Rows from block 0 of the decoder of a small segmentation model, named by matrix and row number. Rows with one number belong to one channel. Each number is 128 + 24 x the weight over its row's rms, rounded and kept within 0 to 255. All counts start at 0. Numbers have three digits each.
After each channel's rows are labels from the 100 images, of 14976, where the channel reaches its highest value: "patch colour" is the nearest of a few named colours to the mean colour under the peak; "peak on" is the class under the peak. Only what is clearly more common there than usual is listed. The data: simulated fluorescence microscopy of cells. In brackets: how many of the 100, against the usual share in percent.
# convs0: first 3x3 conv (decoder.mid.0.convs.0.weight, 192x192x3x3, each kernel summed), inputs 128-191
# convs1: second 3x3 conv (decoder.mid.0.convs.1.weight, 192x192x3x3, transposed, each kernel summed), outputs 128-191

convs0.26:109170100058112170127117125129125100151142049126134137140129159123118150140116135130096111121100157157142113138115134120102129136093114156121148118127131139133108136140138089134165127150135161
convs1.26:122113155136145100102149119135106120130103150121167132126175147127146148157148139130173131117118128131118151117104158138125103112141139135162118107134115098122141137127149151087152113100135144
patch colour: blue (26 vs 2.9)
peak on: cytoplasm (62 vs 32.3); nucleus (38 vs 3.1)

convs0.77:127153156077140168126104114106119115132114066168150139147131148145137144131134146122131107109142134109130138157146149123092123124115113163089156126145096150131119139122155066096123145110126153
convs1.77:118128079117135111154142101117134136115101104122153120128127197128142152110144141104132131114152062149136124121132146090153137113080128116145123137126132131117102149094121088091162128127141114
patch colour: blue (32 vs 2.9)
peak on: cytoplasm (60 vs 32.3); nucleus (40 vs 3.1)

convs0.100:119150158054107134134110128097090146149123056132135136156136117141137122147104124125124117116146133160126091110136128114134119140083114149105141112131120148128117166102126084119096133135141145
convs1.100:165163142124138146140169131128111104145102157123168082124135123119138119144098085124127155098089122106132093123127122151136082126129134143106081117142103112079185096131135123100138155100098074
patch colour: blue (32 vs 2.9); purple (28 vs 3)
peak on: nucleus (50 vs 3.1)

convs0.85:078122122032126124148129106109130121110119066148155115104188092102143156118141128117119142128114115140119127153096137108111127122121142125102111135097142134160126120113126117131152105131129188
convs1.85:139107156143118127159082128120079147094166115113095144111091126136117070111118143120128126142124138113155096125124080136148114126117131161100130118120138145133157092189116177107085145143128101
patch colour: brown (42 vs 11.7)
peak on: cytoplasm (86 vs 32.3)

convs0.39:124172114077087097090112112105101090130118071134152124137131120164154120134125140117142103099136133157147119124117119081100070146137136128133133118110137103130096127138148095140152127082110152
convs1.39:123100123143141094133146127088091183135165121151188149099141170099141166130093171121104146162113114143133165135164153138146134095141126103154167138107122136136169128107106137092127118143139113
patch colour: blue (25 vs 2.9)
peak on: nucleus (58 vs 3.1)

convs0.154:102113125072144167161093130150120132125084061125123109124122107112120146112138142124119101131150111110120091124112110137139107099089144137108141109084138119139154116127116132116138121114152133
convs1.154:209139116157158114167119103118082094152157144139145131123108092107124166142132142139094120126132132107125116151113082121159141149119154113096112100112160137134113120139106180107132111146136125
patch colour: brown (32 vs 11.7)
peak on: cytoplasm (97 vs 32.3)

convs0.145:126136141070144149097097094110118126139090072163135111137170162118129144146117099104106106146151144141098142127128112145122143098082136177132120110097143154099113141126134088142121151147153148
convs1.145:145104105099086145118113076113128162162093120108094128125140143157164112104078100140141106116110131152156159085130111116111095113158071126142109152167158138141109168136135127130139138100143168
patch colour: purple (26 vs 3)
peak on: nucleus (60 vs 3.1)

convs0.61:090105121067131164143079127109118115141119065135120153144139134128134172119109186149157123165142128177136111092124127144105091108064126111128120123082149130138134128116139081116138110097137105
convs1.61:099127122116132128151128157150082185134173105118128110112142046094125158153181189152127172156139146150147155093156093141121104146160149117117135138117117115150099102151159143113129100163114131
patch colour: blue (42 vs 2.9); purple (26 vs 3)
peak on: nucleus (79 vs 3.1)

convs0.57:103132116082108134129124120108125104142118054142129140149113113133123137115148113138146125133131130133126143145134124138128129133078132121119141142145113138088138172166145136135157151093122146
convs1.57:095082155114108091112126154096175106152098146102129133103156170108137145110128134134156122160135081154116105130157137136130134130139094139112174136144133129108117157123102114137121136156131129
patch colour: brown (33 vs 11.7)
peak on: cytoplasm (64 vs 32.3); nucleus (36 vs 3.1)

convs0.191:102113095032125138119114143140098135151143091135115135137129141159126139121176114151102113102139128124146087115117160098117110113127124124111135079141111122109136154131130099154143143160146148
convs1.191:106126164138154078118152140149075076084127142094106095130142133107141131133112175137113143105152132147171135123133127090126161096129120126113124105152119132097122166158119092044142098109137078
patch colour: brown (30 vs 11.7)
peak on: cytoplasm (60 vs 32.3); nucleus (39 vs 3.1)

convs0.14:077124146069125153150129122098098123138085077142092118141157147128123130137151122096133086124112106126157132135099144112138117115117114174108106125124169151120106142141102058128150112123173116
convs1.14:085148124100113116115144120149148137112138119109121095116104121118098132109143110148144126102105163169138121115186107125098130145164137070136122146109090136130135131137120153118099133077127133
patch colour: blue (30 vs 2.9)
peak on: nucleus (57 vs 3.1)

convs0.6:129107126070140121138091137123144138135093058114150150115132143130160150137149138125156104135145126149144144121151148120118127115102118135136156119117171143123124145101132092131103129106135147
convs1.6:125127094161122145157135100130140111171161104129170160134117098133159152122102129172088139113139118098155119097098133090172134115126122136134123140124159104103154092133100095131142131102123167
patch colour: purple (32 vs 3)
peak on: cytoplasm (61 vs 32.3); nucleus (39 vs 3.1)

convs0.170:115124176106137113150095081113112093151164058162122143144156142149124140133136133133121148138121138140107093113135147123105128143099110146127128104093115164124093115125160122134140135146125147
convs1.170:162134127136132152119112123126104135143130121110139089130099093130099115152116138107081153108149141157141154135144136120172125104115122125122141100177145161111147101124108148077196124153072109
patch colour: brown (32 vs 11.7)
peak on: cytoplasm (70 vs 32.3); nucleus (30 vs 3.1)

convs0.190:116166140031135126108123129111125134089165051121151149134090121128129121139100116118113120131135149154135113129119115096139131093078159117110137126146144127149124129134109079122106132114100143
convs1.190:156152148123179140120104146102152085115110158147171147127182142101152159131135149119160151119087177095134121134083129150121105122105115135145131151132127115092135067091149137125101162152177109
patch colour: blue (30 vs 2.9); purple (27 vs 3)
peak on: nucleus (43 vs 3.1)

convs0.142:084127118071119145118108110117132110117103066112150176105097111135105158144120128139099130150113135143141138146118087128114129115074098157104111128145174112155115119133111089116142138143118145
convs1.142:131146164123134160068134144119153116152109145127129112158180137115108129159190114091148109109091123129122180193153149154116134117116093123128125167161144101129134129121131140121129129100153166
patch colour: blue (30 vs 2.9)
peak on: cytoplasm (72 vs 32.3); nucleus (28 vs 3.1)

convs0.178:124089136070134139122093110093105123132138078129119140138150151131112099130147125112100111135100136128117107126091101160127124119113122175105131115115109145132121131129125070132133087113115104
convs1.178:144142100112146143148121091108085098163151078134170159100118106134125157158114109116145127117105139145102108110109160136124149172139166107119091117147138138102156131116122190136061087140092122
patch colour: brown (35 vs 11.7)
peak on: cytoplasm (85 vs 32.3)

convs0.113:109144126060092149129114133117155108116113048122127132157132142120108157123130116103129116114123121149141120128148095155118128097105119153157134107121124103141120121126129100131116126164141121
convs1.113:157149077168155180126120136107131103137094126170153145163141117138135135164149119143164109102122142103097135141083152147152138135123096131126127129136131138098162105108115174170146149113108131
patch colour: brown (29 vs 11.7)
peak on: cytoplasm (70 vs 32.3); nucleus (30 vs 3.1)